Rows from block 5 of the text decoder of a small encoder-decoder image transcriber, named by matrix and row number. Rows with one number belong to one neuron. Each number is 500 + 25 x the weight over its row's rms, rounded and kept within 0 to 999. All counts start at 0. Numbers have three digits each. After the name is the row's rms in percent of the matrix's.
After each neuron's rows are labels from the 100 texts, of 14848, where the neuron reaches its highest value: "tokens" is the input token at the peak. Only what is clearly more common there than usual is listed. The data: numbers of one to four digits printed on busy colour backdrops.
# fc1: MLP up (decoder.blocks.5.mlp.fc1.weight, 768x192), inputs 0-191
# fc2: MLP down (decoder.blocks.5.mlp.fc2.weight, 192x768, transposed), outputs 0-191

fc1.137 080:508497496535486481520537453517497504520402510513483507498534467507531531523478482503528497516467468464504534510513500468536536474491495489533515514503533471490493493557488482473482501473511491460502497477432505478506510471533470500470511504509476484462493494546499506534567464495508544486483517497515534471479460488471485472539534526493514511475531514552459532534516496517481509482515498500488491496555501490500487491522506493503520486481485483506511476506504524531500504440513476486540465497495494499490508493527495505510465479480498480504474556440498472487536514503451480519
fc2.137 079:473510455476472508504433574510515489465529478516487470493477489546494489480554486497453523505508515537508485462485514464493477496518509523473486512510462526507479500509492543527498477467525486570527515542527469488517510506509475487485487530486543493515530527467565503493452559489499428509490503521481487480523513501515488551453474508487512522500478484502556459498466496498504471480471503489487483512462515495468481517497496515521484507467478481504481499490505500467531483489515486511496528467505519484504521522514505490483485540480520534518510502565521528516474499524508499496
tokens: "3"; "2"; "5"; "4"

fc1.385 123:487531512497453491509496519517464518540483504523489474453577525511503473499519436489499515508502456495481496494524472526480488507487464487497520516515519489496517521480494500446510487488516524465457471512511459478545473476481526503481512494523525521537527520467517479491533512536498493525496490520472479497480501503499486503503495471498489528524477503443508472439531464510485484469502523501519525483513528478524491501531493495511536485538499443501466507551511542510510511499511467486538493484472484492573542529428507529464511523505533524493539528485540505502512473493526488473
fc2.385 142:516498469455528497485479505475482512488509538481503473489496484493535496495522496530495501454478518466504526532486477509498501471513528493530470516466487497517524486522522458489492483482545481521492566460447480550494466486472463503556522517530445458516482505504497513535469495465447548509515533493525532478501480509467494481536526457488501504494482538514487491460503507493562525534522514489476476498466494490477498510499509502512521506484512515532509529537531502500481533500511462512500540452511461551497488467551476482501541487500507508520507461493469543532488475498483489536
tokens: "5"; "4"; "3"

fc1.666 087:532540508499482509512469471475495532533452519521551553549513491477526477473527482461489506484485478491538565503471511501512523476501473534519493502500484467515487476488510496529513512458527435490496534519547482500490457499497539514531525499526474453556519505511486473477483479495519453496497513512500500462477455478519517499502518489485462536488456491497494517482541495459482513514502505424460535517531463499518486525484535469513542508518502480464538498515493500490497480521476547527480491482496497486518543528480515495501522464510532475498522501513490464527507521485481505497
fc2.666 095:533503485521500521512504495535509500518523518475492494468527506484462520516477529523519511517495474491513489450513483502464515510463520479463530503538522496447502525498468485505482504519477517479501467476524517474505503456481495483508467501554522521504511519500489502518516521511491523490476510494525475544505575524496494510493566508458522465494491477497517519450492473467492521512541550520511463487461498502431520531553479528477516505443519533527458473514499497521505484433530478507512530505492509482529502489479490513533497485504448529478546464525503479476471479463474500480
tokens: "8"; "6"; "3"; "0"

fc1.490 106:544538532528511543471498487513494475484515514543461489538551511467490511489529510484495482513475493517509539454454532487464469561507517512511499473506475478503545501480507506494486486453520479521523475471513502506476490502494495488530499455515484493512468491484511518480496500523497512480462494504519492532483518515495490464484476510498479517472528461506503487512532496540468486478552528510529556505452476462474536475470456525473488518530500509508548512546517529492488485484472483480483493517472479466508508486513497505532474538521444532430495479498459534540484509499482504541
fc2.490 114:467493506508479513493514474506470494507548533465502529473477497468498485525532501507517496498488488466497489476479496476527548459516516468474513512482501525457559482495504481551499457540500482527466496541423504486483502471481469459495446517520507499502515497532474455492508513490490501479492500498484488531487487465509535517498556504577457500541480507470532516476481511498497533538461480491482489501527514559527524540485539504529531447504478505557476542500482478523486517494517507505443513510507504503487478504508510500493501514526510496515522521501515512447506485513488464502
tokens: "<end>"

fc1.322 110:530476504512519503507495485543429522574526538556521498511527497501505504478504475463482513490533489514461530500492477526474497480476501489516476476514493491474525471527527519484471491480530452547495514514501527480520511534523487483508469469467521523507504496493526522523458452515506515510498527462507496455543518508466487478504513490448505543509523479513515542540472481555535480463536472506525510531534507501469546498521482476500503495526492520490503490472470552509502470481486507476473499510460517537501511476470463523488519481525492506482529496509493474491446515480479486449
fc2.322 126:470506491464513466492521539447513452503514501462490483549560529493458502521518484478470513513476492514514554489477518473541526508488490492477513515527470495522516465498518500515504492506488570480464481447512486494485451539494483493498526487514520488499531493537482495513556525461495492530500487479504489484483492536542511485456524522541488511519472470475471485516481462501525514527517475482506523493457511523510487483477515492500480502509499508526443504530476483517499522486486481496486477548518483496494518519485558498500505512470464458502461527564534529488514494539474468544
tokens: "5"; "4"

fc1.213 083:505497522536486550473514489521502499497458532524519525479508440509517484504505519539464528525485462550501512533525498512512481524525487503489489519495486479491499496506495515515476512526490509479480466485516521453520557487470498493491471549529504479529529484507487486491511546493582507498496519546550487496531461497487525502428478471518505487487527556505471536504486489495512530436466498513459503488489507514461497487484524445528485498486517515473521537484513507499453476474469481524504502483501539475481489479463491462449499496515494499511495444545491506516487506469479486508
fc2.213 082:475515457480500489488491499499496528468522475519474556499490529462501502503530503521532500490496448462477508478521516481504501475551523512524532568494506522464517450546515478508526477498493511505495498488470476556504496505518454468530519510487494491468499549499486532484525463531520478503491499473537391451504506466504506520568505552481515514535503479492482495495512502550489485512477506492513523476523457523524494498512459540476489540463494493520512474551532506506475496467492508505500486526495491493494508526504481517531489504472492500486510528450482503486496474506487488493
tokens: "3"; "0"

fc1.382 097:506545505468475512505523489467493494481539490503472505449510504472499515542491440513477565497485482493476484493491532527505535521522478496520484508450486519475472537484486525507518429480501494565520520472487484529459536482518522533509546498488536505492491501479482472490478515504497470524494507480503521456517531527538495468502521498485461472517512497480527495489527499440518455482490545510511536520505515494508522497507532506497496528503503512456514510491495469423489531479499465547520515450459525497512489512526480519464523489457491518535521500531520517487467508498539489492
fc2.382 102:511499505498490452503489511500507561491508490534466497542487487479507510520481498474493472519472519500549450536533489471510505497502482507468494504546545468510492484517520468509503546509519505477507479495517545428491490494500503509489479503505474454476504476493487523506481525467532508520502482503584483518519485489484496494503497497465505543517477480518494482511435483566467539500506490507510484493512486468494460484490476547534491503474496481551531502520464532556452465547463528495505496540533496495463525477486511514473505501539541511479489526482516519505507469479497510469
tokens: "8"; "0"; "6"

fc1.280 076:538522511494468522476530452488517537496488502529552472486489437532503505486500507508509480528534547527501492480462495556504468509439449462540482487499528508555518510478511472533459533506512522485491525491495480545499518499503532519526486519492493491478483504503472478516531510456470524457467503538480531486494448496491501460534506491477526513480511492520512524527461501501503534524473491499528470482490489492519487501505502520482485522510526517476539482501514527477514501533516509525486506479480547451473525491503491517495498461505524474501462515482448485499480480526416476513
fc2.280 056:495474490530527471509483530494466477504512483485509519464478504499512523507484507505468546464504492482505479509517466435480522521524533542452500526486518517496462494511493504520514487438498478526502488547553521468510491532495475481504524449534485512529514489527531499506479546530515476555526500474513459520491500489522490532456496515518463477514503492504479467469512500484503475459516500508501523490491477530506513498506517473513515486475439458459492482540515466515482486458532505525521495521502481545477456529506506482519547494519485525492526483511534462498549523454562496483
tokens: "8"; "9"

fc1.410 123:503483482522480520516496498508481531465515540455501548502498449513509527502536508503510524533447488500483495509504470503502515492484565528541508503475509485491488515503475532503461534529475507502519517455439533542508487453491507560509499508478469488526504494513468493506462467489523522499507491540531482482497523491441506473504545503527501503562500541509513473458503490522477522500439497437489541529490473499522513487485478492488511481486533531459472511465516480510522466476523516491522553522464525495491505468494501480511468468483502494541469484497499505499537502526531503474
fc2.410 155:506558487487546490474481490501519502520486529528512489488510535532501472442506498497438509495556504522543454511497468480490511447511491458497530488515521503454506532511497492536516505497554439440518480515486491515490505488497519461505514508522521504492528508524504522494485506513494469504516506490500466553470510500483492527487496520513487520491457486542493530487495525483517473515551495484517445467474498512499489535440521454522498512516507446512485497514466474515496529544486528563520434506507482499472494487507471519541512510480497527477489494496501534508455493516510487484
tokens: "<end>"

fc1.289 108:503535491505541514488504515468512511491506544550519487526500488484502478480478508506518510461477519505491493485515507507503498518497519530513459494531471491536531498536462490544478480481505528497501484511501479460487550524540486503514488504530491508540499501514516489500516473492483544474572493502492552502520490482481523521496489571457504500519480450472515451545451503473493535497497517493486497523474468513553456538468451460519459483509513532517509483499456521474520459464484510493500519475505528460486459484507527455480556477463493495528509506481493505477505540465519500496
fc2.289 075:504477510502507508507502492533493457508515475436475537470471489510508477538532507491510532540500515489521501484500522508488457506510494487470515518472495537503447468488503473448506515510480497502516506500500476520520460464486516480484513541477486524466493509474511529486494526486511474511461529522536479511480512508512476506533498440548504494498518505492554561451529512513527468475509511498510500440548515498495529432472564539480518501503494442500487504490508490560475546511501522514508477545502481502516493499493459492491454493569499481478481520511521512503499507515468507500
tokens: "65"; "67"

fc1.145 100:488497484481500509502468457520497547526480520495561475491484514510509531502532413448441476495479488542475523488473538502523487485505465493483465495507505517515470434516457487509580472519446502511540496486457499520507506510487522478496484489491506511491491505489490500524518497487485529513495506515474475490483495525535509487471541454486456497499500493512493503515491501488495478519509470516481500522549469482492522542554510555513534467506530478488494504526453488493492531527514499513544514487511508449491524523482499507482535485527506471484507494486496560483497552502491515489
fc2.145 106:488532492514485528467521516456485439476488495483480499522526479500477478479490532530502486474544522461509490518516538531501512502458509510468500517489518507482501540526514478506469484455521508489445488502521518484504489496531475521457542539517525477493534520514494525489533491515499483550499500511529493488572527451480500542481508518500493533515488539500493523468504449498510505485511496485525505471489525488518509475442500482490471502507455493493532497454495534529461547461485496476441500561510477523498492512507463483504517499483503510439520530540513487505511452514532485530
tokens: "8"; "9"

fc1.32 114:541539531513517504473502516507469507520514466507504546482493515531510521529549496528462479498469490527511517510501481516470474525446458479465496459490449490474462523501525476504522526495508494461526515503531500465514508474528490526486508565542446510502463498499499492454522500440514517526491484565548505459523514482490509540491509531491484528518461483492517520512505496489502496469490510528480518487516501452493462493495531522490483483511533502512473553496475480504491436496528506480496510465473538511486496522480451507508525488469501471505504527543500487483476458507546511487
fc2.32 127:495494488466501547498512528513528465519514477505514495507485538520491486563457513513545493470470510471465493496498545509506505486528529484531502465531514497483527460486499465457492521491479513511474500531503535483454495469474465485496520488499547492518529471501549500518506504496473553509483482497506501478519529470545516455519479503527557519455515482514493472504524525500489495531501527434541500511478470495462489531440499511499539490525490480463485490550497540512487514540487476505519537492514460479477474455512465498511461527460522521506503533477496492529478478482480521485
tokens: "8"

fc1.671 102:488488478526482504547533468513490506546478456503537481482485487484433476524475474487505483486462531535490498463479492486479464449495468522509519533474537490531521506507510512513496512506546482494520497521474498499531454511485468540513449483472527460540480501514464498493513468509535484508479501508508487498477542507533485489561471546528548560482491435495514555485525531485468429502484505505510512477520487512527498508541484487541509482500518495484476463506499474485483511480486523542528501473499490471521474535507506510499516482514488526460526510509534512505503508518509480493
fc2.671 102:517497483512521471488490499475508480504496505530450521523507478446502557507515529492451488530536452526521480509460504526521520531511496497506504476506478495489458498522484497515489486482521508502482466464532476484469537451511567496497508501477454534498494504496541500490462531474500527470478479493489511510516512487473514484482517459512488500490529520502530456489462473540531558475486504505481528528492524475517487524414502516523455549509477477537498517549464482473520503522558496495508529527519478519507524485530477501496500483507487524512513537467495539503465477511483538488
tokens: "<end>"

fc1.632 099:535486513549523505495509491485487526502465535521534503497534481484510529491511503470468498547487523476493476500475530504521507481505501472499518536458478486476501526553507522451540552534532510518476493503529520480532508530490537493491521484488461553541525445523483499480470510537523487525513516509523496442503464486519465495511450473522483466480538514522488522497501438498497477526473516460470508490484507488515521461483518479514516446518486537509502462468475514500456501488486478505479464505510519553511506505478499488474498487483449500505531532485466505518445526513466476505
fc2.632 081:472500513504487468464470532559508471473510521530489508503491473497532463516485460526486505503535537512478488486544485514543507512507483514500519520518482509526520487483502485513463484463508517462509509520450473531492454477502506493516472464452490468495477508487477512544532458426481480488533469475504479527474522468502532504497513505490525550526507469511497464491502520489478510512537487521522564494500519500531510510509515517505489502498506485488512532470476497463531481520521515488559475483486495494449501490482454547497522517538517509505495425535516536519537504506459542502
tokens: "8"; "6"; "5"; "3"

fc1.55 102:506531538496505478502494545561473501532448503500529470449505497498546510544510493492489505504523492454519534444518500540505534507490501505530486494501514499550514503547465484514530515514524520487500492485495515480530511462470451485474536451527504473493537505496520492477521521465486520496488511509528484491482523513491526454488540506492468485489508509439523485462487501520509455515542507466519500529474499495513493451470505502490507494502540462451462477506464493495531514501509467515502483520518520467482477479484533492475508479505497470530498562541523466476484551496507474458
fc2.55 100:503500458487502506475471489472488491524509499499469495545506494521500519480511476482464523479514489513505526540491513478499512537513522498462573477474442473461496495505524504507452493507473524537466505500533521503483481535445520475525530559502471460486491470467513482497527464485529442514540533476521536465523507525482500525511487532477535509469538459497456488461530541502535516513478442503479514510500515521473541492528532474500481513476489514537489521478512494510529456493502522501498513489491465566504522516473494519511506544522470514489512501466494531509493477503480486478
tokens: "3"; "4"; "5"